config.toml
encoder_arch = "resnet"
translate = 0.12
muon_scale = "original"
adamw_lr_other_params = 0.00098
final_lr_fraction = 0.1
warmup_steps = 190
Rows from block 3 of the text encoder, named by matrix and row number. Rows with one number belong to one neuron. Each number is 128 + 32 x the weight over its row's rms, rounded and kept within 0 to 255. All counts start at 0. Numbers have three digits each. After the name is the row's rms in percent of the matrix's.
# fc1: MLP up (text_encoder.blocks.3.mlp.fc1.weight, 1024x256), inputs 0-127
# fc2: MLP down (text_encoder.blocks.3.mlp.fc2.weight, 256x1024, transposed), outputs 0-127
fc1.183 099:141156173141105136093114110153094098155140168108113145060118106125154101152061088081096113124205058144198077119155179143110147103141106147149130121192108127140176116141099111157146141115158123091100150072058145118095108123085111203122173144140094123109132126062146140118082133094142133097149150161092130133104108159179149121101126079128125110132151164126076116089108120114142101127131
fc2.183 097:070149182111107151095098150102145135112174099114166121155125134094138140170174164146126128190114118129153162132145113131143160149158164165135094145037112115126131145128143154098096141120147049120181118171096091103088168048107101084159118135143129054155166091187091130112125135088067134121119172102136125153133122089168147104081131103168102139100101127110121108146136157103103128060123
fc1.184 054:099140166166173150119119098117120074095078124143121120144010124098113166115121136132141133101131149099131128139142149103178117120147113136102113160130159144111180136161139131191106100118159108136119080117118116118155168174082132079174110063165121190075085175122099086111226154019151151144138105135204110145116108102139085119117107122203112104131150144139102079098091107094124120133100
fc2.184 051:132152123162136098190175179145102108137088162095182138121194126107133094154121121093070158151120142154148109146128114183158154079092216100105102091119120134060102140123168163103149176124124212151094177104129121125074085087183111134184157089152137155086121136185200176119110130207095145083100108073141141118138129105089131181121128127097129141092059152104142137147172120087121119094129
fc1.185 128:093168184106128105090158131132156153125093131149130100123122137121141170141134108143164167123117140137124088095170123142087042155120152174137159113093154079119155179094161154072134148117163118167150131091112074104119209101123103110145174151088106124129116112149107200174109103132143143117146140106125085146127163097138136128100129113119149053141099120145129156071124116097118162000183
fc2.185 083:158127138139133054127138142134091088163132148109178120151117194084092128139167144099144154147103125142080139078132107120117124096151107095137103092134129181063144091144149116092169150131078119104159119176152138196109152099110165082135117107099161108164139112138193121123206172133078132154110133157119150116107103077140127184087181148175094147122055080134167148100114128025139080134145
fc1.186 070:092110129127140138178105191169093130120142167105209118085068142066129083097146196112142167169146117121139138132184116178128129144109135145049107135149122048099157094146116084107050151156129111081139207152155137119151098147124128116116109153137157090095107140080124068192096146124113103181086090144127116132186145103107161127103134181115116123112107204129130136151056098146202131120104
fc2.186 061:113104109130095133110140054122158109164125145078080181236106074147163128138131106223124074117148106161097102173127184100084122115172089150197126147173118140125144200103143154112173145146135144128136135116184132151087123096126168110174152090127090137182150106144164146128103118096138088138155143126111116098141111147160172116155091114079122153091113169142104174138185183137108104125198
fc1.187 123:168108095116081119100210158146086068185109069211142188160108081077121114167163121103107141149157136123108095145105124129171105112092143141180096112136089113122175128121059132111071150155075146132101072181082127147191149183177136138171150108128138132117117117048112164087154100127127074133058196151192148071151147164121179114135070145165082172142143105150209150124084122136170100155164
fc2.187 117:119137090119140171105149054160109115108157219067123091105137139181167162137082172160103078130140103168110129125131146094113144128128158154061107142137155079136147093080171089153110110095199123185159141139183134103072043146122155094101116118131148121144145125134190156155113224099127154155165076065092116118130081150138143150106171107083140146116073128131094082134176154108134098111116
fc1.188 078:116125095122124134170085127115106124125143121105066069205031172063133136137029120151136079158109123202144121084134077107102113126048108148100178076126166181125124149147119138143126094105135121129074128143120100115196149154112146120141156107122126112104105125127183112098119142145133155137109060184134181129176111111132134110137121096157149142132143138116123102123159189092139144170191
fc2.188 083:153132149125124187181185149141117128096149113132114165075162036151116164062134095126120116116120126093164104160148206118217140160115129192176114179108081069143123158137133145110129139093104103121114122127126124065054126079153206082136132149149158103105175100157090107080078125126119144154178164142158049103143166140132103156107157144036095137059139126118080131160153115138141182103081
fc1.189 061:107156192112149129094166096124068101159111124089147123160080163115131133147139125160101179134134117121130145055185149125140131140090141137078113117122120107151132169145186174094149170127161114150130158082119060127160144119075105094103133140055116119116111128150070148201139160118189136122136113105191096086138107074118156131128134106104146121134108134125139180097130107122131150052123
fc2.189 044:119119098125154122133094164076133132145117115156135121112162150077078107130047095137180135111059125159142103113140104140128098099146107139160141140077147123132152104143116109106143101147105148075135131126174134161070145123123182114151155120208176144178132108077133127108116117153081109103162180151162183159128089133154136199095113171154134125137133122141105113111121134069166104073154
fc1.190 098:127100119095108137087105123138109107098098119132198100168126200115111136146136146145067155099075109187122138119164149132119174120176107134146070136193107156159162152134059125126157101116118154184081136111144080080155098122184130122192107116116165121149120141120073136161202098110122138170108167106143118119191160094117204133105154176182121158147161103080185147149171137088111141128079
fc2.190 130:115201125117181082120123123094139156174152122107118174076133092160134153154151082081225107115178101144104156112129144135116183164095105088171113139111179114120083153093119128141142152189089107079156114181152171129116113036141121163123173147130117161117090064146138128144122176120088120165120102125086154149122155154078107123170121172118095121141151127171102188094116111163134058159103
fc1.191 071:117164155134070128101123107189147118085149102135088114088153133142158123119137133159116071164135118138099109118123128126133116148138157119177150143107163147118117176147126184102101129174088097153098158109113100158120162122150130074130120188130173138060151083113104103120131137135179172155151101160135158191106171128172093150108089105102123122164132068103113105121133119078075136078112
fc2.191 059:160086111135137142088126126111188109090088109111139091140136167133072090126091097177087137171166164124122158114143141079166137193090152165095157110098064097129168141086144147102212140086115149171115055134138111127118163128075112134082161145129097162153072136161132155141184122110125131078105136083135124107135135145164147094189145169105170155110170142169195139189165162144142108134127
fc1.192 088:130123134156130075069063123127118060144069129103175094178106214050116174124118136098089109152106143184104076097122142099119153138176106145177117067209085140114112101116102145123118155110136154216113100079096100069139091168130105147149106119177132138186100139146167140144208106101163095102125153149099105107176126082122150192140154172167093110133149110107176119128130158114120142108119
fc2.192 083:112215149129171117131163116105181192157186176123124173072136092199108124126137123099146123126146115164136132134107229104116174178117114129128113148139139106143138128114092119115101139142114041091136114184108131195034090047116116098125132139098121142125038077095134113172158226065133107128159168146068119190128131127114117126114135102113112103146171124145133134113102127129146082114106
fc1.193 066:114139115179168077119106092120119186069113175117163101076126138142131087170086135152119178000135118127225120116084176112079151172127154120142134175151123114101129130120122073181157109149133184150147211133113185131112078204157144071122177106122145154183119173144186106140152128127179102102168118093116130187090128112150093132111182113131140103098117120125093082105108110187097085152144
fc2.193 099:142161150140155162180120178161124107118029145101080163084165112115205128099166094194172108099141087107133102139101095130133102091120179172131115140164139162148097150128132093116099156157125202175085147087102181080096121142076130120098071085162131131130120120145161137118137145080148141118082090101121132130147106137148093107129157148154157091156126126177121146106182131131106138124087
fc1.194 223:154156138064106122110108110099150097105070156137167165110179148124118148121137100078139164151155086133112127111122106152127132191080119100139160156128136138153140085110176115168089164067098109156150166128127102135129100097125116091087083152178127108066092159182162093091117150163036101168127119142168130111176103057139104127083101202145164091116155123135118111147142113135130155083120
fc2.194 291:083184121138133156159107129139151173149150077134082168148081101156104197110103101147112111096144118161141133102131161076111129092138133145128110100100166195187151130171090125111136120153122141112115143140107158138136129123121152193091133108102121146173078103080106127120133155118195147054128146096118083155145164145149113115130165118059137060188110130155166148065139147103128156222091
fc1.195 115:080087130164049215110137163125181122095097093126113083117122119103047139107098131172103112152186157168162137142131124122104179108136099177055187076115113156101100186179108137111121071103164170096065140069110094063162155123152111161106117109122143099217086178106165124135136084110154135114133150176100152169128117122154153130193128105135164121124120174168162141192182074117171112152115
fc2.195 114:117123117084146139189149117133150158154145101170037174079107120140145125081111111178165120115161141068122131172149150150124127148065153102116129107116109033095099124167104176119113169130133077111126154192146156121108149160076131082136130041127138079043170172124123112087081162152135096135137160153114101158106107179091129124139143149124061142095183177111143118107064119183136121126121
fc1.196 052:174144154168159096123186112111130139050115130119163116088147106121121076101060160156087201116135164110127161115157078108108168133102107136141109076102099157124158073121192114108121095161132102093141118131126163126155166158070093148054171123132160110131186128131107087123208137108144130139106147104161135143086127153146123150081106142172104160116163151129111162160117146136162063100114
fc2.196 059:110141146152122076117099146126154119097093144147094112147104211133147112126093133157102093108122109118159104123109138166149078099132105125083125121132151108090138130163083144161153174118109128172091152103134124089123106208154116063202093084143134139136130120112124157109160096203168125072123133168167079137160118070127145120141163137080143135132093091180060163106158077058134135148145
fc1.197 070:135136173105111156083103114148144061146111147165127173134144165122062102119130109142118136100089146100114125123152167114166125129165081203146199164164085118162155074141149153170144105064133084102077077139126128124165122066189115116107080138093124136118092140152102119114154160170120096143111076125197140072203115089099138084118137097210114126147152117133164110159141172105154112146182
fc2.197 064:109151129116130109161133139142105075190113138086150123106133050123156119136178108120155144111150116111118137114147107150150171108159138110165096147067173212114110157086141118157117125160117201150109197111102125107070072092147154109139178189223098095137134102120084170138086098162076109138149135114132117181099116125117122167118115129069099158107063108165021108151128128158125184103109
fc1.198 187:095125098081075203125144114131195161140133125175185168122175121173123127091161125069114153127109151101151119115162096088111129179143163130059127101115107160162129100164112143136095115146104138125133123120116156129135166133103114138139042127141095109152104185191129093060104145114093125109105110129114166124169153140147121078092152172144130074150111118089095096108169113105093200150125
fc2.198 198:199118131121133096133133084119110153115186205093107162052052138159135077144080154146150132105121106105150135110155113149049134113071116159149152160158132074141128120082140166157101145143134107129091147161083133145129099180116111080107191135106093168099133137118157140154168122168150127172125138108071124132097080137073104131079152160183124143119136137084109174140133180106116118089182
fc1.199 089:105107170127169091150208106093126148115086117077169057156120170127107134166123065130159091156113152151096090114128095161175149148134153147101096085167101163103139139090120159139148126123113142153073133081129112082063155132142093160152155137156087133123172074076104105154157121086136109087113131121134077119117170093082135167157110112187116144167180137119132187154116128099113134131150
fc2.199 102:167172077132098124068136087098132107089147182129082143105147122157135108112084175137086136111207106170106160150124162056105155077136126121106120159124127107107164092161164140138098158150216125186123078169134129138141073142119112098093094087147143103116092158134132120074113192087201116166107170088071123090168101152179087126091120170131103140169174137110145084112084136125176127131089
fc1.200 088:148101134127167156104146127122098147087133133118113096139129143093112069115085120155134076134148131201170125100111139121101119024125083137139102090102164126174128150180170102176182071068197101131125133115117058141155150211108097089079147157120180129171099145123181107173169162136164131093142106105145098125093133067142114132127136177104153139140135164158130192098111134067190127139157
fc2.200 099:107102090090138078125150162102123112133058143105204126145207163185153080100176153085115150143065154072078116165131094184194150140144179090117085135161102154129131084087142170158043180121099141136136150121138113118171109171137105185183095169089150136076209106137057166129097144125117101154162130145134121132135143168106147143097109159073115126122148121108095110141085110188138101108109
fc1.201 095:065129103103103103109184116127180195146186045099149106135185149190092162090098139137145140123127094150154084104133100140113139142153121084097139169067166151130053139161108152160136105107129050159152168127110118183151151076087111137126085134155133106121091114144072120116152152068104158073121132075115137142156136140145106173128140195169125074084141148173116141151120033159150149132079
fc2.201 064:161136143083120146175088089110120102022095130150166144097143142143132097137172145125121150169128160152118198145074118061124102100127155126122117088161170126153128075146153109057171108187119184089164120190134140127099183168138144149124144074089134126119180142168183118149161129166138096149118133162113093145148133154140138120131062052110101205154177184094131140140113219115122078163151
fc1.202 052:191105113104168139174107121152191120164138139096135102137162139133143145169105186124158060117177129104102178117112108126127177175081127057119179134089137091081106122145179169156154078116186135154139135111136119154119115144141114125098110151113087125072048143113196133068121137156130141172146145155156143122144127104136091151089053132168130146132150142137169145140112127087216056153169
fc2.202 057:088176121136113141134140143101098139081104116125160092066110097100092111118169074093113151101064125165126121128095141084153111097132142137097126109135103182133157137166157110128126171112088144047092124118146116095189141168177125108148184094150116179128135116178085096196172146107164138080097147080167111072133068096147143124098134154163140122200132124164117166128139121128068128105146
fc1.203 086:170116147156188157150152066095103135098139201120147130100057052123145166154114100143143122157136127102146110138147107073155102090105123128152155139144124137154148089116155092181122098085167148058159084113082129179118085121107090132135143103100122163149158137145125156157138128120141163133148130088179152075092129154098128116128115064117116195129108151087107188074151168117159130149191
fc2.203 056:112135153186150089164114172129110125154135166112076159149177161077126153119145148111157142074069151155130091115142084169128166132093127181084156127137104102094122157163123159163136116090109079198105175108159148161191135156194126069107147155136117108155100155095159161161128128063098116140124141134118046164109124077104110117090177164149133107106210084164121085128100073105150145120060
fc1.204 050:176108153144163118166128181176128191165111119195122078133162175082113096062122154131019201124138100117158137159165122155132101096091115107137082128130157089110124171129154122130124128110115173091142081155142159131111116192136070145156128110174100130117133128099112147135131198115133143131153158121153163139133123118163102077060125083084103133152174141102132167100126110139123111116142
fc2.204 048:143143086185130150106134134113124067082107141109166155147065138122107171175135095087219097116111150161088134139154126084148120161175125192138167148119068104114139145087149184138115079089149107163130161075161098060174122117102142103138135123106121162162139089137107137151145118134180091089173119117143089123069057050107168161148153170137149134087107153104173141164155116076188124099154
fc1.205 049:193157156197086170084148094106131103105150163129160162099159131110073104105148104164079078131150135136143095184146085123179137188094113183139111177065104161149118152092131158094122132051124133103135042092107181071147126099096079136100141098078126168080083164116140150168188138156142124140151067178196099159131170070107149128116140109103094100165184123145103211145166149110096145094165
fc2.205 047:113141127116117110191129165214114083090093110159135039129121121107078134104101068103145150123104111143177152048120139106102120058146096142148137128111145064111154190155128170168169155141139155166185138110108134119122124160189095128177095120192101138152155135085162169175156120151136135087120132130159132112138084119119118146135103095148143138085113129168174134107180083134118126097121
fc1.206 075:113101124167117134093053162097113120119162146049160134105102110198084144129107104161103140114101191081151089128118137121210135160170113161139147118086100068169158128141133142188118133157089115118164121086118148118095122175143112168128100103184088166083153142129131125105114124135151158102167124165161113125147103159136110140130158145106070145141106130091148099127140179148179160180107
fc2.206 067:078136127086128164173125153150156106139092094184083138126164115090125182099149120099100157140205102155063167160133088135095135105145123120137109115098031178149117136141080137136169142132124181075108128205105140132164171108116149144141142131100135105140144204173139119084101104167115105139129154151163151102085121102118164140176084090081151110147148088154140115143175089112123101144117
fc1.207 091:107115090124073147130158100157130111078082138128172185108139079189179124092157164135113142070169189138163107146136111114172115153146131088160072096114133027092140152187100194123136113117115180169130079135125124122122097148161102077139095117083169121079136182139101132118103090155147117164135115145141138083157169171083132067135107118095125099101107101110170129061191109170143165068067
fc2.207 072:093141127092130130102117142124121122119153117119110065159146155106085062145095124169126167207145147155094186091149120090094127152172197067114148092139077148103148119141152125091108160130112094095098110058160104109133136133094142106132148175113195117167086216158091127120100123123130129165121141144150104160146140069140139154085104156100113202178149127140118184168125097126098194123176
fc1.208 145:150149131074097129081116126120164105083079094143144153106165138121119157138109116073117160142157102126111110131132109125104112158092146117146144178141112115142137086103179094142080140085138114191164130096142099123159127118134097100144099171185103118069129182185133096127127151186025116166108128100198116092184104097137128147094119203120146071128153140155089105168156123109094174110118
fc2.208 176:065177123110120151167117122136149163164149130142094175156112101153104220109122102162122106089154084157132123111127158067107129075147128143115133084125190196171141139178059119126151141168115162108135154150109154130103140142134141177081158128097125135198086098096102123114142173104195143050108131119113091142117152148143135104136164117078139078168099148132166156065141165114120138184109
fc1.209 056:104153126159087112126160108097166147176138124141156104112158185115108131131121148099114138135114135178127113133143168111135154073098152143098092092106147111083125113072148117110109098132116194179142158119130114124108155120143127136134134164109132136166146127139123132188131143084104197104124208195136148176096118091123105066081089159149136111148120134105118096191108141121166093154146
fc2.209 048:075133094098104190151133121131145140146135100156069085214102118096138152112073102173122125141166115103112171146100123146126097152150106092170168122146131131195138173122127132123120110074172151172139162116161164095167113138098118096133073119152119104114102072058198106170172087151165130124120113129152124060148130157072131158127131067090102167150135128140142154105120123103100112046177
fc1.210 169:138121138177170085130150120114169158125097165159177103103166148162177151149157127059105164109107150121137085131105109087155138168150066075143124116136148124182133085119128119139100093114133129145160166159154185172111058094089135169152144147165092114143187126122122074144147102135062056112075127085088113107122130166135157149144145201120112176127189089139091153115141060140126122145103
fc2.210 061:102093083127124151137166085098132149208127115076207223041118077143081080078184113107138118130091105162085165108144145160099154126128137136119158096163097110092161159127082121186162106124184099147102104107072092124084137072144117098141085118118096092126092125082102162165115101150143192149126129174170068181149110136147143096108107131139151145099128147073155088106098098173183109125098
fc1.211 069:133097125086190136133127157139067101158139187115179107100142141088121132163160148145120171181162113121123117100086129080173077127123201109158093147099107133141176109074124125115095169086144158128158119114125096145130124106143113091111201162143201195196107086128122152151122166074121180174166061149140167165092112154111098137149119032138167141128099167137153103135088148151123109157102
fc2.211 066:175088107147119130091087115140113073068097155113154168111099170121194114152141159118177083150116124145175156137101095095170124161113131120163127121107168030140118095141152109148152097103158105101130098136171166187134082112131092129153118084149129158119152106137182100106156107110100212113121122130155134113130131139124162089145115133160101161087127164149118120187137167137155103074148
fc1.212 116:135101120154148085131177106145101145125139156105113070100139124143113125154148126097157126232191081132114161112033140106139097052111170129124130113167108132142139089056141074146159144086178130151108090136153087121135120156159149156143207116087151101165106083074146170163156130156182123147112175137120115109117159181145121143139076071141138225070131097083141151127120149135140055161175
fc2.212 065:149114163175151110073127120130144111183132096163109158158078124149124183170139070130107132091151088114119148140126066126070166121147132114175100165065146056122161161139067123137139168160158162169093235138149198081151120176107088112143102172138163132142098092109181102134103117123120080103090143124080119101105152123071127154105158139122093088138095097160112148123077124157158148097144
fc1.213 101:120126118119120086097110125095111117159088181130151045109092139129140112120150128121207098194092108098117117154127184142111145172154146112096088111190090097116087168104105123132141204178127129203146170146144071113072125160153138140173137191120103147153146102154126148182124131078124144140095127147117054172122161096038121144059138101128127114098126119127145139192174119071109185061112
fc2.213 116:135103106109071176185168092132133150126105094173098125163121143135119191100106137127045153118113145147114120136166134079161134087141093120129121136112116122123122120158108163126126052170149115106106119148097172125153090145095130160130079091140136152085180111070157080043091145108188134071114123127091165074179143171131086105136086128137127125131178124092117110089094156076103113207109
fc1.214 060:134187159136090164120095100130081058155117131148107083201135081121122171125150102073139160064147141093204174106083126124125207149163142144172175088147139180118096115147115119122121141132081167120145099129150141119086101101104138176051138141102152144146099127141100135117118056071113167124122103182149183160114165116124123108152167118129168130177126133095125097087094112139121121087129
fc2.214 054:099087110107129122149181102125069131112155116075169124125071144093156129162075173153117081163150144118095071116145168174155109108110109151117073159127126080094175119172115110113170117092157080115056126172133170134181151131166125082124128090146140169097118110093107108158122181115199104153142141094084065108150081067119156104114069147149167102128152153120151181125150131128149120078087
fc1.215 086:172133102119104117080158117139143167131107151108192132119106146162176107124148143175103152108144126104163110123121099188098162176139196111127122209119085055119054164110106121066132113111077089179108153179170075159114129110154055079098088122150192137135072163129129140157112161113118070109119094115156102116129174090137136179116142184181084134094180144148148120145128143101140124099137
fc2.215 048:099132175132128098141104160078101115070143126123082153179183062069108065141110136090125111178070120166109093119071125104171091171098115169127148137155120164181135091132183138140136062103121100102138127095071110092125154174150177140186116171088131091101153191198075123125136096110148130170156198141101170110148082089153088173148162104148143114158115167083116113075130130099116126116120
fc1.216 098:108125067129136104160165155126093140108152112113118085108145096197149113185094127144118111205109094108160187132117133105169148123132126057127131142101172153125121107140139161138057092211135148091145098135131142142073053110098154115078151140164117150130133081127135123130104143102132130175080164129130166171142097205118114172183089154130116188124142098113104133150076140173162102219081
fc2.216 054:153095138150131110113073129122174115135112108135070188108116074142149200121167087177087122124148139114120090129110121180157119117077115139138148091121115064147140107090097163131148154105131099150129121118113138065116160088174156180166097108185129144100134156114131148079120151107170119127179127192113124068145153149121130120130127066110120076090081124145168097112140104077181130107159
fc1.217 069:145158135109093127111117149112157140067153086114134074159195106183141132060149131171039119149071114059105092135132161135160101153144204107094124136123155070107166101145174083085129129120091123132147164105136139125133160099095150100160032128145181121110101134128108095099093160135102127144114081166161137143148104107151177094100109125137163095172148083096092128101108137152164114171118
fc2.217 064:153074140121111108104112113126103146115096163115049114087063108086161186207145143138203104098200124097095123118111096120136131105115152136185188197117127141116127125105101090176180150084128133145128123145159125131105104096113104101064175113169155078131141107148159143136138089142151123132114117127144106172147115158129123148138152091130165122114162146125139049132103137097173135097163
fc1.218 092:169116177191180141089072088083078112150112155083110160092104127100155151097097096159154111063101128109131163160116153122174140147078150131159079112190149125106143141081105157138054089164137151130112070075105171146156127188143090093072064111157137130155150163155102121109135152083161187119122051089084140129151092104093049096181174091149102112118121204117123189112158114152126126033127
fc2.218 052:085121128110098131167117167141163170087166118105159101145127076101075116119090127139118146125136189153122119088139142136122089116189114145085183121109172117119121159151131146110210132088107075130138111165113092108144144099133129115193201154089103112153126104113133137147135106166144104110114182138150102110111169107124222142102062100108146187173137014135161111108112141115114113170108
fc1.219 098:147122083167113086086111131143101065185170138091077100080112143122118133125113152156111080165186095169082165136096108122130111141125129104151141095180125157071130129100166139116148126159163151128094070136172113136156141188162103094133145141156139124187124105184172114138129085128188148139148125101135151109118142167121142126152108127130153193118093094115109085112159194158085122163113
fc2.219 078:131188155121190180108135132170068122132070130146168080150117142102091179108125173086122154200112093099137044135126103119093160160101142130091138169125116169117117102174143135161116148071110073107205094123112135120123139111143104105143105115096125163126174116141123217091134184101097135122124100120149137169136113076078128126161173136179143111166087175129144146134115114136157136142136
fc1.220 047:138147129102154102091105107124162116181078118141147089132141173108120167158117089086107117104162125157143096144104064125121108173173115170163150131175125161136166128055126124189151083067131101123108103071148144120154054123097132116132170135163142150200124128166129158158141106126100106138052083190139102142098119160109159148121125100193124124137080183111142162120069089122124102108133
fc2.220 035:083129127181132108163145171161098091092155162118167174115128121120118101147100135142114131135112145104097132098169110105147046123130157125107148184119145084072136157166157123158122146165180179146098167105116103109164129159143071135154150100088066124120122140054150106172187169103208145110147116119182138108138092096136134151080122134119116167164170105153163136125181127113181143093142
fc1.221 153:136164130126186115208133165176107145088130085138069162145096128155129123086095149155154145061073170110115132162160114170109106103063121180119075114080152095148120140165070137103130097132099158120117140138100173128195114116156178113144172105101122101098144127126148123124171133179114159133140100097185090070192131154041061109123169084096072162101092106138155141104124133123152161107144
fc2.221 146:134127136092097123147103096135105149123098149115182108179157146146135098124187095114116132163107165108082148110114086138163116174128138119074125098111141205098151117108108102089136093113061143102120148147129106130143086110128115135157099159132136100110159167197142080123098104125055083156105144166138160154157089125124171103173129185164144108138110112145111057151111083136085157127193
fc1.222 120:171183123107092115148104127134115075094080117138150140087180137110144129115149135072119171116134102106124134096174116128112092162073118068159177172118152124152145074132180114147084140089130089146160150102151086138134107087164084089102109142162094101075077131171138111061114143147049123204146144132203122080175127122155102127087108217167149107134129118131102125169136153139132126074118
fc2.222 137:056190100128143161134099129136163173163146078115086185136089111154121172134101107124110084096154121182132138126132114078120129112140144156122116082096163182182167120144104132100176111142120153119121133166090150142148143139149146192120132120082099141174090100094112138116165161086180150057127155072111093159115165145141083122145134125065121071193109134159149157068121137091126155213093
fc1.223 131:129096143166114077148161163123122175087158063141100149139201082131120149154151166159163048072151137168161118118123154102106116105123143195130099166100185145094091175092159159132117132133154142140123141138172083086132110151128126148092151153148116111158122088161166141192149136152130171116152136103084139148061133104181066145146125155114160131115141104125121184116170080131142172142171
fc2.223 134:103114181075111168119076134123179131120097139179110091186174142134120162131104146135150127150119137133163118178149181104109138080186057114113123175133124173176083053156168127143095097076159145099117130086124170170138181168101118161081077131172163088094093190170125074070085136139085134157106102099107157142171087160145104108160092108127139032130150139151152066130094166123159126192092
fc1.224 067:159143188193134200067153161140136119126148190126114139137120120095119118096102121077139136128172157091147105137154181165088146097190085144134123118136086091171138146139173153125148121091126110141135165131104162199141072128154107159146176174137107106115129127147149129130114197144126108110153116080114121116106083090181101109150103141145148137133099164147044107131099151104185128109166
fc2.224 066:176128077155163149102159152144131120145109092091144094153126155133143129140126170112158147125104141114113154087091131118163108161143128086176095211109121132144090171081127123166100095117110103161183088119139085149130086087098109063135125146213147139085123107132079135141077150120099128119135107129132136103110124108142143126119136139124159155135120052158093126110135100119092117107153
fc1.225 052:099102098108088085104202149120172133097202110098096069141167156120112169134169118168130142141095113137142113149127127165101147157124168124071116100105155115165111120151102150121122150135149165057127135148140174148164100124129122140111100132203179126117118148108134158181089131166082170141168152166126220169167193109183132135147108088071166127117117126087135145169132127181176187114124
fc2.225 046:111117155180151114148106124163084096125125159148187136185057099089169134160112165086172084153148118133106165137116123120129148126082090178176178120173126148112163166113118136195156142121143128132137089111137138128069084121148087112138191133131081158163142149139152101107095131062158114135124097099148064075157108106076124141099123111130102111139133124136117169103174103068136071112109
fc1.226 129:119121145061120139115060125096166105136101153085145111084124151135125141137063074102136202153169109125145146071106095144097126198086134114133197157130097165147198134067170136157135135069112168138118137131089067108154121055097146089135087107191111133104054150175132097161135120136087137159139139122183121137151148126132122147121133141179154127129128170112108088138152135101111162124091
fc2.226 195:070157122121135138186136144165133110164143067130106236098083089174125205143168115156097105110163088142112106109130162090130113121145175138152096106140177157192121137125073126128116159184114132137122173147128173126117138149120126174106149130121124110181114104073118145102090184076145145070131114102140111135150160162194110119115169097082109065197111148130162126070117152125111120144124
fc1.227 240:166166140106187097199145095140100191139190105111059152153057138167104121073093093166152086100135148135104136110117158115154107062041141179107097099068147106127136114086091146102146127154108130145138156170088135128166112168134143134080182092088116140140149091112119144130172155110135173118158142098158106108136133164123109118162137073096111155097128135174159103107110125088153128111177
fc2.227 291:102137122124131098131096071137140164109100125108176103171170138154113094100160129094127146114083185145102065119114097113133158167135113128102148111131104179140112141092094098133121107103081103120147130148108075171149102075120124148127092157147122136143126143171108089125139127110028102160100114119152157123182122151163143117191140197154119132160156137141117075168105084145084151120170
fc1.228 060:131107135145139115125124112135157181090167094171134130097100119104101053052072140124077163122128181126132083118107174157149185141132107147127074114074090130160184138148145172142160095130142069113212099166097159118183069178092130130087129081148173154088157102138113099129147156196123061151111113113161094125130108131158127096070120117173158159120164144077087164108162141141110092105132
fc2.228 060:116130140154082104180120176113126160152091058118088066140152131112119131139123139193151096121106160110102108118121099135160127078136143161128104106091074120110105174120197191159153128137074177141140124154125102103114167166148128071177101111149095135135106170096068145163199098130124117096135165129208081103152097096142149173140122171088153154128111082195128160138177099108106146133133
fc1.229 124:157123071134082165118154130117140054115129064140122160117125127105090155158119165138072145139174094146112135172106094128135115200122165129103184161114153094081166121161154135081117145112119131134115087137161133076134109095086101137152095130111108129107134123111145127091110122121103143104132089112132243079153172113134127119100111146135112160169127133144122165096176139152076143125091
fc2.229 057:139078092088186153134117128092126184110085145116198157178123131067132129102177162111120074135091195120138130127161080127177122121149123142075085096076069145127084052091137107152101121091171146088109160123114132103139107133140132112151131102115156135096181117206107113104154149139119147171111101157145184175132063099133134094179071172094149116123109122092095079150094144149111144104086
fc1.230 080:131101122139100110082085098121147171143075140087107099129067159048090109110097099101184090100118208184102095116098060161148135219145149130139135116178148144102192110102095089130111129183130159146124106106170090060170110131121100169180149109142175152191164109105129065211126081160128085142115136136162142161080145063138164163129129170181140120095126177109094154109143127084080127107133
fc2.230 084:153153139180172140117122181108124131114120140211143130171105130086166131156117163151135118112072088095139110163118153054073141127210127136172156103179102077122143099127178147095173098107115084111152140159112092166115179137110131122124106119111128151166096156142134146100099163111171129134132126154128131018133112136132131183119174075122118159140098110103106071130127169140180151154108
fc1.231 067:115122099116155160120188179157145141101054134084129152093156088139173067109107168153136098113179078135184138133099127103098165169072115141099064116105156104114109103138213073154150153161113128135134202123123139118164057190074075113156107129159131112126094136111143110142135180077164151124152122135097138153094156163191146104108132181154069173156118100153120118117082129156059127178155
fc2.231 071:144139175138127110142117152152042153058091226143134147045165099108158068146163115144183115109134116140140089121094070110113131130104200172148149140177138147106108128041084140192088171141140179171106120096075129103135127190111116104115121131131097179130107112135228179144195143121122086099094077132086160182104103114124086114105113134161073133053099146136149168166121125140147138106109
fc1.232 139:149120170172138172077134152107097135087095160131119084109147107050133142100069078073139081116163101131175111083127141168079115093158078125153164164157132135106132151135134105137176097112136144153127125098124117183135117156126060168111145184130158139185106160125174199132112108102154125091153130097113120110103113092193103128163150165132201116120116185157076142087137130087179170140155
fc2.232 117:176132092100123111096182215119133114186196098110145127182185101097138078145207154129153143156131133093116143116064119094175141132172139095150089184089095121163094132080127126105086114154131073166135124179143163163079065092101138124121097141195116127132159133145101125114062193127105133136116119161099134170145125111091163105061085111073151122109121030154095106190123108143109148128099
fc1.233 081:102116115116135112127158139140178129067123146133127076124144158164122111154167188165109098140179054133140129120161142089113159119120147122071107156082061080156121142138154160133129162101193103170109204083160145135085112162104147151152149143089149131105074201132111110162118136166143110161133085172124087169145112139118143104091073105129165096118146092109163107193172109135128142066071
fc2.233 053:146131097161129148132106111200140113093087161086087086106199129205177089086127113147170150144117142111119147104073111146132151136145160135172132115129143158040113110115111130098188152126116194111098052140095152081143169112128097174117117147151088115159038164184097136128182083115113156116096132111108176172094203063164095146133156164167145070113152194138154191131127093106115125123109
fc1.234 140:119114124141164043107145093096137099179166176074154130084190131152130125217155116132131085128175091129111124126085076129160086214152147117141168124092146156114191075100120150116122184108193167141127103155173130161092099101121130184113179132150132158155104109096104115146148129158109114155107165159128155135106157121111145170144139087101133164173092100133140125091153080180122136044158
fc2.234 182:129122079094136168140137124166096147172131052112163164183091182099125160108091144130130151103072161094071179113137164170120128094089090128144084129108129147125144103154110113112183080143120083115126158106115149132158149145130112105160051078174141130097146125118183091094107137128112146092155109115142127090165128134132125105110147136163079108110088074135118108093084162084145085237152